{"tokenizer": "char", "norm": "none_scaled_ws", "residual_scale": 0.1, "init": "torch_default", "lr": 0.0014, "shampoo_beta": 0.95, "epochs": 58.3, "final_lr_fraction": 0.05}
Rows from block 2, named by matrix and row number. Rows with one number belong to one channel. Each number is 128 + 24 x the weight over its row's rms, rounded and kept within 0 to 255. All counts start at 0. Numbers have three digits each. After the name is the row's rms in percent of the matrix's.
# convs0: first 3x3 conv, stride 2 (model.blocks.2.convs.0.weight, 128x64x3x3, standardized in use), inputs 52-63, a 3x3 kernel for each
# convs1: second 3x3 conv (model.blocks.2.convs.1.weight, 128x128x3x3, standardized in use, transposed), outputs 60-74, a 3x3 kernel for each
convs0.54 089:119137138095135109112101095153145101186126092165116112100113108107125116143173159131141115147130110137123111083133119156175159178177173125178161090121139097118144133103120123123114120129114130150117165149102162108079164115107158136109156125085121161154126138134133126142126164193117150146126171138102130163133127182114143152
convs1.54 097:101098084133130098096154116145112166135100087141112106113131143126120156117114165126093140121119169140135146150150122169121096121107085140127143155153105153120117132104091122094113155083147123170144097135134104107109112129109129136125143155121118106175132113137095131122127140140136129127124097102111110094140129127168183157125152161073129142079133126137151130105099145097124143150144157116119119118155129
convs0.55 091:078141186054152188096143163120155097112146112120140130113119169109148178107147192125121102124134068142098060134136100095121102114089125127121094138142105140141131138120096127131114125089105127159100112176110138129086128166100174150112146103100104153136117149096124172122085116155110147119121170111115100135082122143112122108
convs1.55 104:130163134174140094153132082108128139107088126126104095154129115139124110132128123139137107121110122111171143145101150122079138110110134083103148090114140122126139133147138150140122132097142114120109134122121140117097134106109132094149114124146140117123174107111138138131106088150109139151088151126126118102174135103161129109117136128146146129168171162109136126084146136119145145127112132101117086144124107
convs0.56 089:122142113125113133130146161159183121157104153113158144163148157140131118129158137104119123146161129139151116132140140142137132132141109152104099118109087139113147105113129131124080119129106153116117134128133123155161151138126127143154117128110154142129164155129169177147133110156115124139159173139099116126118055095166105095
convs1.56 100:097116115140155119109138104121149148108138137110140111139128124143120126148135146103141165149154151170125127130136126108113153116068062109183146097119136110115157131117129125124128149137108103134092099140133125096151131127108116143138087107123170165114132130134118138178129141142135120141115148095095129114107132138115142164141126100138130176113116081113122116127136113090142170115069121152138148180117133
convs0.57 097:102143129106160124117144129150138115132125112153146100112115141122104135098104131117141118152155119167149118120147139149136146157157134113103098122127099121138124141102102144117113133141125191118105185147072192112074122138119132164114067138104149156120175148100182172107112078109164126113144141090144118099183111124179181123
convs1.57 091:118100097115112108116099106147133132103117121085127154127102125137081098138128151129112185133087195140108162092157131118169148139100135129116104119109100139101143117142100135172166118172183121112162118142155164133163105115142131123131126124122127128129147112110141132120124132133092137141117060145103110147133113141118116122161122096112108116137113140153147119109094083135117105128167102107136094138112099
convs0.58 102:125109114124132122105116138100088137107104099152117137143176165084133150071138170095102109102123111123150152121133135108124129092106107169133117158110133148119116156126140146125128126112074078113101135127130158152127160120110162122126165162157096139130142092112120122133128131121160120109133117114131100112123109114112120124
convs1.58 094:116139127125121120112089124110123149106117143129143137142144160144125141145090096161153108134146095124098073101069140159078054142178162091120120151119120135138116110149105122141143123128126110104101153082067181123070148144141119113113114098076117106133149116155121109116126180169157154141168143174133130138145111113133110093121117115118141126062090157132128115121148159128121148122158142118127102096091119
convs0.59 101:190165143161172125143196128134156139163144136106145139154092110117109122174180156103136162127140128134139098099166197088101162097113171096120169089112128130122114120104152109137164095106138141143101155139118160157121123105106146121094156157116164167115159147152168192158145170164126125175099157157057104160083119152140113127
convs1.59 095:096153140077133151111130134137133128146119122140143122107146131151167181156125155145146146123123148141151095125124134139140115106185159123120143147124129129122109099079164151057148155088115151114124110145119126113177168142095148147093143162133108119094140146147140124135171147106166158124118185113131134131133153120128123142099071114128129122149078106114125155112083140141070097099088141126103105135135126
convs0.60 083:130089095155087095143122145177148141199118152153137130142102083123094124172133156157143144167147125140101101157122109173157115189139164150162148150129127118113105126119136126128122131102107148142152164128153139136140137133131142121142121112123119124084152119113148179145123145128159126114148142157170118119146120126160172148
convs1.60 096:123163106135160176090112161147163113136133134157139157126164162111118137142141115135151163126131179121123130120184175118110079104116107133124098091105171146144188106123084123125097130129133120121140115076121109116159103089167115168126133138081155144137159130160135137133118112111136168110127095126099112131128146148111090115136116191168133134158155124137145163127146124161111096147142163155156095146109098
convs0.61 099:107120136110092111097100071139153131166123145150134114123145131138122103110105096161149126172135155152155145138146109140118086144091131140146118149120123166131103127122105145141136153125137105119130144126150153111147111118127124142152106121129136127149153134112148102083151160116122172131152151154125080095090087107122116151
convs1.61 101:085129090148148145143127129102131126110106103143114111111081124118109128125130107071132153154158148158107109129138144092097097139124144112118093146083095126100143171128090159191144116120119120129118131113140121112130123142162125149147118111128137104166143139144180158129119132173080131167104148157095137122113133154117117134125145148155148130139122125130133141116152156129127131139120096127124113106151123
convs0.62 098:065110116108095132132111134141172139127129190115136142144125108158150112136143119169146116136126118086109101109104155081113101071103103131130166112109144137138126098161144129149139118119146151129092143154132147144141139189155133119159107144156151123161153140186135114117109108156138112099131096061092061088125099088144142141
convs1.62 109:119135142122176155133158105136163134147136141173113099139122129142126127149131083125070061144139117115161125133133146157020102171096069122106132121110120119126109126147140097127147128138172161149139116117101139115096146125136156151169139137086145097110111064088149149112126140126150156138118173114126130122130145154138136128114120131120148138089141138115141135127182147114122143127153161093142130110120125
convs0.63 105:159122118151123126103084126162161126159132090120086095173166155178129126183089082138141128160127124168136130106108121116118128119137127127123143119100104100067123106149158119153145141101094117089107107088131095111153118107141143111143124148141106108149108118153105105178102084106070123121110077162117098118098104136114092122
convs1.63 098:138095110144141141133151147109067093096111111120125126143110076164086091143107119095108146137144153153128187136095145148093147149134107096126129148104097167120147117158118102142123088146116154143145160099122142146091125085160133102104140152108147093103146082144153122149090123132109137114109147136118084075163123124133118141129169165116138116115151088109144120104146135125155126101121155107123125130132104
convs0.64 098:184113119184138149150100126115121132150166127160176156132157117142111085140126113114120148104129144114150127110180146068181123067116112110140165118147121108113103144143126128110112128085100092138138112120157125155163106117122140125134124128120120070113112086141098102160127121144154131140103102121123149181107125183081083155
convs1.64 091:103142105132110083128107120133133135139102175109107159118121109094119109111105136126128169110095122112093163145132128107120124122134131094128064122103097119135142102163155165136161108150148139103139107139132113107136127138095095105108107148125127181135159144169163168154101107107099113098096154157137097092131134125131094132117105101148135149140171161112134100154122150157138160127156137135139132133129118
convs0.65 101:134175101136095132137114071082135183094130194112093137153176152120141154079147155103109145094128145113100166090091090152108062157129105100145147115139107134124131139089137135131118137114106115150112115132137113116143125123120143113140123100108144123105121155128130117092106119156120118136142096117129074060117116067131135086
convs1.65 108:129149103152155140139168121126120133113158146140152150094096096092121112113131130122156126131133162130108109096131136086074090136127119110097152092128155115130133143159095164172172132174138118129139117149101163157090126138098126097128117072113140122094118160143089158170108061130145078146183156140106113116144132131082107129115142152113093185158082154103149126113136143107109147131175112105097107129143120
convs0.66 125:108126159112165149141142112089113124114155127096158191121139147124144104133122060110100097091128133085147152116079125119092149087075141133083120146118139120109154111091122104106139086106130109122106101125111098121109109171117106149116100134140104160139111163127165161104141090098137085160141063104163152115145141090131098124
convs1.66 118:138120151127143116130135133169160134124163114127147122126164134136152142157134143107131102112133114132157153111090137153126124144143101108115146142122132119110105109121143090111082145138079101112105161085156149121125141168108169123109133146133128133108182169106122106124128124139121098140127140116111114118098088135118146139133110114138165096102146140148130143093105125087060108127096114109107155113148105
convs0.67 093:127179173128142153117123110139137125121162138140145169154161122152141143152118078131126094133119094133139133139142133116137152107128157127111110095139149119157223139116128118103131103112127143141127114119101095146141139111120125110125108115111125139131159148119125148128118131110117139193139124195143164116120106101096118125
convs1.67 105:142139152118147129120161118164105150144113127176104093126151150116130147152101117182153102122151115125107136160114130189134131144142164140094165129145151119136130132131140117133106158121151075121091133120107138127102130134133159151095142135124154170152174156128100090133149105120210097106118185121130160139118116129136140133111095124155150143105125135144185156090122152107093100112153122133097118138195130
convs0.68 095:089128112094120096142151145122138134114113123111105123131140136166140155147143160134112187113134175133121122139127155120107145088123100106101106113136104114147126099149182106115163098079119115135151106129172104119133130088078122097077130111087113149103090148136152134160093124135089157155095131120080124191111123168095106151
convs1.68 101:118133139132104154144137109148077119106138158103141149147182107140140106124104105115184157101152148096102145127088115139152137093133150119114124139124117139111139114109137178098148134145119138133125085147097132176118132182134157144095115128115151155137134147141144139152095130143108100154102052141155123073131154105125099092154153110099102108180139116132173156151125151149170125141144142144132140129097106
convs0.69 097:190160140186169132133170114086135125121127133121147148151151142127131128138105097092090103131142084154144108116134121106090124134105116092113135104126136131131131088095095071110109122154124109128144146134143151149142123106085172118107147164126111163155177135164152143164094165187098112124113147128122142147106138130130119121
convs1.69 089:109121143125127145141151133115086101146070103142134132146134121148163146164166155108115134086131144063141135122102128112089093131159128134126126143149090123122100107128191124115210161100149137137185122165119112152113123145129093147074129146087112117100141165148144144133135125113132123130127145173112082108143119091127151116163165138148144105109107104105139134135145148117089154099103110140079128142105145
convs0.70 104:119098097105086068094084077151150153162142147100112137107138159131138157179209170140126126146136119137120161110122119115122139125140136152129161120139129120112125147137136131124147125118124136121140118128126127121138135135148129127139123136146117124138093110132115153148113105142106080104120116113127091111155125109144079114
convs1.70 094:131134119153140150157134115130090111123122155162112128149105079124090104144111135140182134132110104093094116095080088149106160157116130116128166111101117118125112107158088128139073124123100128123138137149106147085081127096161125098126136096121115107095096088145108097130123129107115096128135102132143128105152169138148149128194164136112094119157141087124157135139132115137150127155183123151152119132081111
convs0.71 096:188167107203150135168142130138132138125127152123124119142113123144144134151147137101111155100145169123150149104092104082103127113142122128115116112130145113141154106117138083147121093136137138150147125133146104136134092116129120105123109126133147184160167143146155122144169142136141171131127140145156136176144122136131101112
convs1.71 097:120117115124154124111163125130071106115131120129111110143159156136145156136151158122126161132137130122127146141094146126155159160155149132134134152104116133144130125122144141131143128118066172137135111127104158158138110130149130144087160145154147129122100173114061096105156120110159118136162156148138111121125143143092145147117123111150110116139124166118140113134078130108108113106130110160116118157153129
convs0.72 090:122116077116087105147145153099120122102125139127115133096119108120143112142183188128104126131101141162112146162146153167115161180169190107107109109104082106118064135156195141141182138147175115108137122129132109115147151129131160126130200154174094105090099160095130147138144133137131111100129135119111128119104099093110091105
convs1.72 102:142127120137131120143135123129158156146132136145099132106106135114135125131159132089141178070095147064108119146146115174193189155204228119105100127134135113120120152113096113136140116139152099109110137158135142186164141131090125125110120114108114106146091116094108086096138157116103118111122133089141161153131163160129158158151129145138137110144097129168113113120116091155132114150122118119117119132128117
convs0.73 104:100138127132124144074082101100133161129135172149145088117143173109140193130138183101079121105129140141146156132112137116111131123123145124123111103102071122124122108127120124144115148147109110130131112137127141124118105090084177147121138131111086108151110150143129130128113135097106110089127109112152130168124147125119111132
convs1.73 102:134116099141138116133156117068082139135165144134150121124070107110119151122129166112111128105102165119128136090066152141072080139119136138125096135134111091129164138136105136140118103121128156121149184164130143142106122151191112091117098127140094076103118142153115137136079124152084115174116148173105116124129130118095133154170167130125144125139144147123119136102102154110116122164169134126128107117131127
convs0.74 096:146150155115150177101132170146135131142140110180158122122139130120162119114126139114108130125114109123116120133110082154124108127137133144160127172131140163181143140131109139147110123148150098104138100096116111118109142120116143135128146150121135145170128150157141165155180137116170131126186175181127094112128148122129135163
convs1.74 109:115129125127141095129125152139149126142123100168159093104117132138099144148152101147114104137123147117120159127112137110123093133140138151106129127162122124138112135151121124127135124095143148114185179100127129160130126082076139139132145161142137112111178106105117150090100126144126184133116162162123150146100130132111147139133143140128165133103120125122154179138149172153139115155158171097122093124120164
convs0.75 100:202180190096103126057071115139157103139131111127127126149164148093088105117142121133144127159140150146118138113084081120107082116123145131129123119162140121145099098110109107109130123145118163148143131118110109128106130132106110137129100087094181190142120104132100120104098142146121133144148134098118075108098125143136158155
convs1.75 112:142141095111147148131161131150100121107090102108131138118134133123146127115185167151118143133158145106098117105184184142138108103132132110152123119126119127110118151132096161159175110136139129127097141131109134157156090117147087178133107102123145138134141167115147184105103116153135096132152140128139131132146142156148113135127101129138156105138110138169152130081096171114128146150139113101097156147168148
convs0.76 092:129133144108123108122127116141128084178141112148150165089103128141154166183203182153136155145148139128156137131113133137151185179155197160148138115125127089123128117130121138151108152132154153135117163136136164142151138103133158128143135134128121141147132164141160135164138154169114140141085114101117085119145119150160133128
convs1.76 102:117107140146172126116135121151190163125144108141065134114130099115155158140178138116114125146119117135176152138144167154146135155098119125126128146122107154131135105066099116120101137121164115158116147123110122067050138126133103148167121134125140119073113126145130154140127137134151143139147156071116129106104144166174133147161134125116080116146184118150143106111120114151178161140143156111144116148119103
convs0.77 097:126070118119137138134135139130137131123132095127095149127123117143131150140133130175148100143118108073103142179153104133126130139131140113159119128147125138116110144117091133103079116092105129117102120120132127133167113095155081105122062071093110104115148127137124188119176179115178149114156149126143136139130118153141134114
convs1.77 102:108125094100147122149141136134123128188106118117091126119131139124111126128118091109085134099099161137147154084125110109134164131112127128160117095129116119112095148103091141123079132153117122152124076115122090114140111164201106178135094177181146128155143111146113117112145152110118083107138089123092086113074125160122146154152108145149100128143092099150113085158113067107097128129102122141116094134092138
convs0.78 086:111110117163147125164144145086118137114134151087175181123101133123107106113109133082112116110146129138133144127110128142123133124110125129108078141118077129127097106099085111096106084049100094104140120136136124172164076137151104129160128138171122129146129133159122151149149099096134125129153132138143134112131127109131076094
convs1.78 104:141151115146127121111131147096116146123130144135165116137127137161152168147132152115103147115135120104102108106166148048112160072118119112122104129127151123138130141143147121149115128161068108132110102099130099082161143142126165108109150077123121110166140128187089130187120132156103140114074129113106128114097129104131137127096073118101107146112091081131101147121139148139133122132096107136108152100090143
convs0.79 080:127110129142132141155159131117121142165125126125134118152106130121105091142144118136124114119127097123098115137131115147155116132143098129118107108112090121087096131119082111098075063060066171140147156144151129139117107094114112112138135117126154111132128105182131125143120131122125099120143126129109120145092107120097096080
convs1.79 088:117145120124141141101120097068063110114090157164138139167128124129085138156124158153133095123111112102084099079096164095075089111138116099143123096108133141116135117174138112121106103105100094081107105090106141141119116132159148128132126090121128113168135127147095097119136135131129130117100103126121125116144160120125119123140112097104134138109126130151138161108146156120120145144151136131121147130088117
convs0.80 090:163128106131110108156167166144133163098147162108105106136150133082143148096123097111171149111137154115106116118096104113114092114108098117172161168124144131097101117122124114118139109102115124132107098121114100113112126121149084116123105106103134149083162133137121172157157151140161131070156155079116083103140136111145150128
convs1.80 104:113115084131137154151163144141147144162156158143098118094073066096103113114122123119126128118126128091195137095174150116132136138127137118125150087103148112120101104116114102119105127123108141179175092128107116104095093113150127170173133149133125126112125143168141184147098111161120106101156116115106091113116164131115120116102096158161170142147167162127108103130112098092102128130153149128110113124106152
convs0.81 091:040085145101097176134160154130134143129120137161165121108084110096093132088103126160128113142126125153131162110094103121124105117135136118111125098109145122133140158121111129106115098114096117144150095162153149173119111150149124158189121161140094132126117153151123138184091104136087116144123125129156130136125138103121096128
convs1.81 094:116150118102098088113123120105125153132108131119127127091129138118105165149104156139096144097133118125119114114103135096097117134106135090102123133108110155183110158146122148130131126132123141091113131110151102086113119187132122134146114135142119100117151110146116113125139101116124117107176117134104123133124119125142104153142149118157155153105099086111119143096124136131100123159150109112116115125101136
convs0.82 102:065108129140098100190190110154170149101156178130158177093127104163128135173198205119143158097152171101126160105116159127142171090117162161129101148150115094119114132152164088110185111108174128126142115148132125140153127151137125111123101103113129140076168144120168187098088056115150099105149155086149111131163120119141112128
convs1.82 107:162147128156142146117142126150151121133135112139140140137132144116149122147123137104170171111126129106113123113105102131111135129124114099140151101090147112115134094096157147119096157177085157152097136157104101101126111119127133156114112114121127129123111144129096099094140116153185151160154111146122138094106164155112180154144135127134076170151114120126095153091076087114117095162150140162160156139124107
convs0.83 115:123105114134091121117120192144117113169118114120102105106070129086121148145172185137144102151116099115094109150112117147107114144096119142163131136147102125122099111130150136112121124083084124137134144133150105108124125142142158150113111094125149150166146128193136136185151144146185140114169123116087088157087128145130199141
convs1.83 107:125116119122146152129108124161194166132156122126140126148159154141103139142106056164138116145170136142172109106156137169112080146106163124147105117147136139102123116112094135118102119128146116082116146072055166150093111150168119142155134094070178131136136091148126110117145173144150181120115136131124119141137163130164142129144071093122123118151084122141153106126123151126109099121116144118154098117124143
convs0.84 096:138145119171155114161122136108151155185139172164139142164138137132115126092058070139133155155129135155119117156158143161145109135127116105099123138131128155170120149116140150088137169112099129132112115141132133123148078121144093122115118123089150099083132116111143156111117131097155148130150173167109118117072105116089126159
convs1.84 095:083138150104149173123135144146144132119089142139136127103128172123132134119124113102140149117126128132100148124135132106154111086144155115095108098101162135153152139087113134103143102145154116064105093135141121152138127168186122183112128123111154137152140194160085150163156166114173148112102110166133156159136117109104092104130131120165171128133153138121113136126118132141096085123085111167096083153132129
convs0.85 107:152132133136146108164109083143149118173154120135107171098088130100102127150145134124128127126142117117122142112142137141162152153154151095109133094130154100121096102132134103149124094111122143175141161147127131099108124103111128118095119119097118159163147129122143064087101131174092128139152110089138139155129124162124131132
convs1.85 099:146123099138105066112142106156079124138085111150076109128127142101143169095124179131122100129113125107122140136107137162100122107146118100091130137122110152139084109134138124118126134122109110139107112090082138075119143116138119165114143118126134136119117134129110117146148119143187118104118104050148122118129147118122165150116124137115100158143129124115125099159134154118138131144148139122123113129143119
convs0.86 110:161101105156127114116167158094142173123138162114124120133129110141113126115109108129141159144106128091105091088153124101123097115126084113097120092088086152116083120091114125129112113113104125157162136147164118125126129111107123112107109099077113083119112110101112146145117124146104133121142161150043055081098111104120118119
convs1.86 111:108172131124138154154097137124132123092136144101101115151161118118135137097124138105138152102126112137120100127160131100161105103128077118136114118129089163155146117093125121138151127111135151139123077142119097148158129137142121157139096095135137191135147188145126166158125129139120153126116134123120145133143139100141110107126118105120105108132132116094091143134126146135155140106103110142129136148122154
convs0.87 109:173136165170145185115121148114125161118111151130117149181169174166129108153144123100126129112141144146127156075095098125105099128090111132087141124134149138151151117123098134119109129136117121155105140108106137139104101146116141096127126117149136154195109119162139148145126125116115127162114138146116098073103128079116113107
convs1.87 101:113143105101126152114153180145129144123153109141113128127111110114092124093080122113112112124125106123121114112131153120111125147100143124102159125161192111147172104139140131122168125109127136130146102147139091134134109096113143125138166156124130112090095132144105082137126142129129163150096117151140149151131106122112111114083124158116126109123136111076109131123110125133121104088141106085085134119118155
convs0.88 088:102165163039148137067164114114134143140118129126126125114135121110126144085176145168148146120147134122094138101117098132099109125144114131091075150127098124130118148109126154124104141116130162176146128151114138109086105111134123108135138118100132159114151142122140183121107134062132158110132160091135148088121166120111167141
convs1.88 085:141099116160139121125138079157144108125137099128140142130128121122131138107149139143096181093111137061098137118140122097131122139140125100100093085103113102124127110159176159173168141116163149134112136134112140176124140132129142104133124143136111134122128103124120096104124144156147111128148126118137114107147147141141131128109160124136142154160159158134130140090085140103141138136157125114122117145128087
convs0.89 095:084077098097076142116154117121120085166134077145125104093108148139107133164140104158120104130126145130166136141107094129113122112113141172136125134119150128096145147102094125117120089109114124136137129151166136164181114142158126124151120098125075114147096121184111147171154119101116116136082149168150137147089147162092129131
convs1.89 094:111129078137109113156128114133130151139132162159146135099120137097098137139150173104093146129083150109094135120123159102137159103132157098106110107125129111127123152152155113209127136168128128137101157111122139126156115143131118107121125105150090117116113096164132123164135149132083103139141134127109137102124122137118119138112081181083143121099107151131118130096109112102136124161132126166146126123134102
convs0.90 100:112121110192129110172147162143134115138116107161152171122140127152102091128126126145089105115092122137143130112120127123127120139145162106134146069096121110160163128132113094098080123127151138131100144125090152163128143134135151106135094140157167127131158127108189128126100109137137151150131147158104108131112104115098079113
convs1.90 108:127154133111112105145133147111105153131124107124113111110116130116123103141097111117150157095159123143109083141104100131159141136152147119106136132148101126130125114156147129137176150105112094163131126161103104103133129135125120128081156157138140130136163181133093121106147105104159141163095139136119130139103094128106151171071087126123156140143114111146151143130102109110095121119122092161129105117167120
convs0.91 101:165158159134106151123104099098106130126128167138140134156144155157124140095081107098126151094122177145131177135136129160153116131137076099117142130134161113181192092078085095109116124112136135132131129118131128135126096090124079133144113139145143136125141115124106102096163146153146146131131146115172160117138136116109127121
convs1.91 102:098128114146152159156141157102110109121138106132160114122131140113132142101132153145152139132135120105114162141099118119093148146144150137141119133124143115106131139153128135119126122130086151151188150155132163125075120133172139099096156120114102101134118167139160129122135131107150105117144135139105122099132131103094126119105117153159107146138115142157166167153125149143132118110137107142136098126113112
convs0.92 112:091133091131107103123119106105140167106154183110142173110117102102138115108155125133121136107145156083120173122113118118130097126120127125111142125142098104105134123100149151131116147086140102131146110153147141137148121132118119108124153117123140102132156119130173150133127113153133115142155106081130100079108121089096104090
convs1.92 113:130144139144150116127151106131152151114154141126127130113094080122169129103146161130151153136142135123131122075141150092095139153159143114108157122123147121153145137163110129173126140138105123158105088138069128114119135160120132126137123101140144118106110147114093140121131111159192103158160142124129128121154151117112149102126146129159079157179103122139136127147146133126122146150128097125093125135153120
convs0.93 126:144122137190149164161114119125125149102098097126129106126123142147165153096080065133159142084103126141113134098072096093107120110139131153147131112124114142157149086115153112154131137152121144151162135128122101102089142134108140128107138128118092122145159135134149126106135109087141118123121138163077121121091116101112117151
convs1.93 108:122151120137190152134157158131116121140174117118133076143145152131141162159158147167128141177129070151119112161114123098151100111095102131126176104088139131127169119128175137111136138118125158148168090081111144119118118134115132123103117145124168151117199149094115096121146139164158180160197193102117153157134148160126139126131113128138090112152129160092139153108138179139147155107125147147158159151147132
convs0.94 101:137139129104171128119106102123095148146145146158178166119132095125115103147157118118123116101141143110168121093129115076134123100118160128149127088102110113118160133138139128126138078165168149104104169127091176127109111121141098113126099114135154079095171149111170172095156129157157139120116113108111138104101121125071120138
convs1.94 096:143138173102120144097101153141149143131111145113112115099123140101122083142118086163155129158152113159130130107102118136114095103123133125101141135107132146130122137111108146153114143133145151123147125104166137110107111154178128125152124099126136133135118116111143117111157155089168161092123166121151161165144111141133099143130123123133156102124146112143108122128120122166106081125100178137123094113140112
convs0.95 093:136106145095105147097146134144144149080115119111099109138088092142114153143152158140138119124144106097134153101123144158125131142119140115114095159108101148115087193155113126100112089098152163154120152147121164144112144145142149111129114095122131133100123130154135182155108095092163123079163139089151116122123105178151119159
convs1.95 093:099115106139142106125103135154175083153152114140154166110125150129107120155185134119122160103093163126115099128151116141126155103055144160123122115096137152131143133132105117116066128114147137097109130171087108177162117123167145116145140142131128139135110105113089077109095107133116113128091096128108084149122131147147142135155186122138129147170149111138147163112110109150125088142154121125157086116085116
convs0.96 095:117137109132167131131138111129163104154165140123160172121108102128097107165113116094157129102169132106179149140144158105139148132122140132167142121149155149144121127131102104109136078126166144119082135121045143113094142130161084160178110171156147139106173112078166144088123169140150161067150070064093154135116139154101085117
convs1.96 103:127116155109137151119110141137110122120151148095118114117074089105126113136123102099108134141098128147128146123124120152113078123187127148124145141092159114120122119120111101165113093140130130122169139091168162104106137114124127112134141080132089117095085109145132139151133115056119119067082142110134126139157103133132102141132127132064096096110174092126107134138143134177098080141144140144125096136136108
convs0.97 096:112106117191124103169155106102118124113152132143171129150155122163116087188177155074103123086129139117158136116109130088132120087127147118115123116131125123118131081130180088122164110161178135122076131138100123163114139137156100143145122141149122136097164147113155131110107104107140145122141143119130092138143081123107113134
convs1.97 103:108117139103142141103132116151105127133158139114181117152126093132093121157108128135143188119126113150138096145097118116153156130141119114115124139085119150088157106151173124103159134116078145125134138146137116086126110139105161115049129143122117117152078140159079098091132130123115122162070115099098110119095120146079165172128100134130116149123102136124131161115067087140101095137119147159160164113144135
convs0.98 108:126138186067091147084106130154119125145125112137114140163149118083098097106122105157139103157144118135125135160104098169142097148129123132130110172155174113153141147124106120091119080093098141139143126126114136092137108154150094119144086111121174137127122113160132098084148132125150130143143092092167103106145150116116092119
convs1.98 103:146173117160139122133130138142148126126109114142132145117116159151128114142124110112134112108142153088098099118113124149088100125162161097111132121125156104119106164140107093143101131149147095098102161137077114196131111117142118146137125120114129099124146126116114127093142149148168162124124137170140157156129141174116127139113120122133114092108094136137165123115139152125084090147160114081092125093137146
convs0.99 099:169129123154107119143115145139131145165126162131183110174126115113135109101110106095134148107143131116146138167127120134159129126085100091153159155106125138140101111104088131143113149125138095129090116129128135132122104140127114151168116146132164155140158123103109118110156146124127117091106123064122090139136111149141129110
convs1.99 094:115097121145147143129162128110125129148136122167118103122103107097119124126145114135146123149118178100142204117138132126113078136150099140097128149136158119099100111141120106094094119147124110125191090142135141155148112100097106098125113127111179090121125143154125169185134152129168119064148110132110092116114132133087109144094118160104169140125111157138143123133136162144083112123152151114130091127129143
convs0.100 108:125146115137105116123125103138131120143155141126159145121139096132119099127126106122112121123127149124128128121124146134115157101099110123098129133123136097132136110132149142118148128114133140137119136130138121147148099119104118102127127104116149132133141145149175174148103135125115146172089160107171116146145123134144107130
convs1.100 101:147133161134120143104131139137154126129127130136104082105138173096139141114128094133119081180118097149135144090109102127057082125139147118077148136131134147162091116091138137091113145132122094102100079123148110113110141176156116166167114141116126139094128139145136156130133151114163143140131151151159172153131135137144125150104075115156128148134139129134123173137176160102108131104159144122114084121139117
convs0.101 105:108132150095130176122151175159108105111109123131097154112130168105106208089128174120101099089110090105090138104125101128139101128114116132140115134143086173093116168132093150126108133100110116143108138130144138127131117139117141123106132135076102128161091140151114151170121137106151107114123118139124160151144122144135120082
convs1.101 103:147131090156159065152145091100139141118124135122134128126111141119118144080091096145198112157151098135129076115134164123146149143138154128108126117109148118118158101157171122152146093086129158114095165093122147123115160130139136074133156113125130157112152160121110099100131118161144173170144189156124116115114142116128156127098129116148122158105161129130149129112151139092102108145108125146163126153134160
convs0.102 104:153086134155122139122096175154110135131108099129111114170122119156120109146141137167121119182112128172141138162150124174131139175123156100114127122094128126101131108102158139119184152123144103075128069104164085127157130099129155130142158123122122091171115105170099112154133080110090101172104106140145128116117105121145128099
convs1.102 102:166124130148096169133095161119145112109122121102105128119132096163111091149138119115101108108133112084126155144085120141138145158130142105153125136125126145087118117134115110132092086161135136133140165141126136128097095115127112126129136135119129119089111097130142106142119111066112118076127082103113112077137134100148135124111112074159145130150140078131158122153130068105153098109130128105127140128104127
convs0.103 101:124137144080091111114130100157170102182157090147135079103132128155144120158116108179154136163134112146144121127100099131148121141107167179162106151111122145128100190165122175136141108149143135131108164133107133111114115134151124156136122124091140131102116123085169148082172161123156137115145142142087092094066090102084080098
convs1.103 096:103112139115118132134151146131138123089099149123122118118120107097091112100094123084151155115101132128094093129095154123154108098165141137099159166116181143117131168113146138177133129158170123141102119101178134118132106135126118164114115131101146147155139139122124152113100104141098170134060145134112137141113109157104100127145131110101155088143178150138135129149145129175131144157127113127155085105148110
convs0.104 099:133096102125136167151169181074092092094095112143140137109122120121152162114133151106088122118112098137130107121109087141129100122136104141125112136103097156126103130127110123112121146137125120129134128143125145168130142099122109113098128124129151138115112151160127164180160155091135126110169143140156158119162128160137167174
convs1.104 095:102121084099142084129120125151111134157138114149144113114105134119107136146159141110158150115134151135105118195162133117176136136101133137114132100128155108122125153150156138124158143126156157145163160143125103135111108123116126116103130149136110126152132123148090109131129116150118149144141129129130143162111147119148170157114125125107193202103133151108152178086103161097139133120098153159122137158117152
convs0.105 107:090113078102120123170158167166178164148136127112115144098135076111133116153136143158177181127134153100104122171182155153112125127126122132171168099144157119131111127130138099106117133108128160161163109142146118121139110094113115107083136104104158134097134121128127137170143180152134148124147114130108148157121130165111119133
convs1.105 099:131146108100113128148139113114115126131139143097114161108126132127124119108114099131124144112131143156146120135108108142110146117143166107139145099119134114102100140068120180065100141139111131157124088138095112142141136168146132179135129172166141141122121155119114136119126104094148103119118119111116116122094163133101127157133118129095073121154088099141139084162087127120126126148121122128100116153099122
convs0.106 104:155163136179179152164152176115091102101092080122089107181146144157129161181174171142156135157151138151142146154138135159140133167144145123114118120100103125109112118107102114108103126122118113117105106128133090126147154134116117137111137137135105110124103131120139131155132126131100130109136101130153132162159124126158136138
convs1.106 105:100087118113112137118128130143149136153133133150150175095143133132105104119124093133104126115108115138119117152158157135155148172128140135160134143152131169157172123127113135124166137129121168149127149114117173129129127126132134160154140109125177122087130100092073079105134136165097141135119134127096108090128124130135161143143155099121131089090126137114141157168117124161152153124109111147194202154163155
convs0.107 090:137093119137139117161151136141167153146121118119132133147154146118160191129147149142146165117110116054113092163155147120137173116152123123175137090103136142137109165142130154105131122129098134160135103138135127091136119093108099135072124085077119149128137150138154171175154159156126155147147144149123136148120110142122137107
convs1.107 093:089101100139116119189136133162130137141120143087086145101132125099145126077141131145134120129139119154154110151128122104151168097122117132146115100127118134128103138093122160089106172123126135127131096113112112143143146182152118179142096181152155128121158155122113155139139146116129107131114062118076109104104160126136157156149159109149153109175133129168098104164098090100134151143093101134116068154096124
convs0.108 101:082067102109124107182197199121125093107112147100110178121099157148144112163151146162116116112129143092121151137129110138155120135108130146146090155136101097117124145142122086091119084084101111095100096120132117145155098144142082122126098129132080086155132147172181218169141111110169131137140160159174162154160146126159114098
convs1.108 112:148134124099117140115109129106138136164123122125116110113161178138151141156161138125143116120103175139140131105115125134169169134081095128131159115123132142130128147125133115129085169170061126163124118132169145130141131119115150134135129113155114132142150159159091098111160129128128141134102139164118106135119110133148159155152099127152137140098129132137133175112141097119117135159103129158103146122122121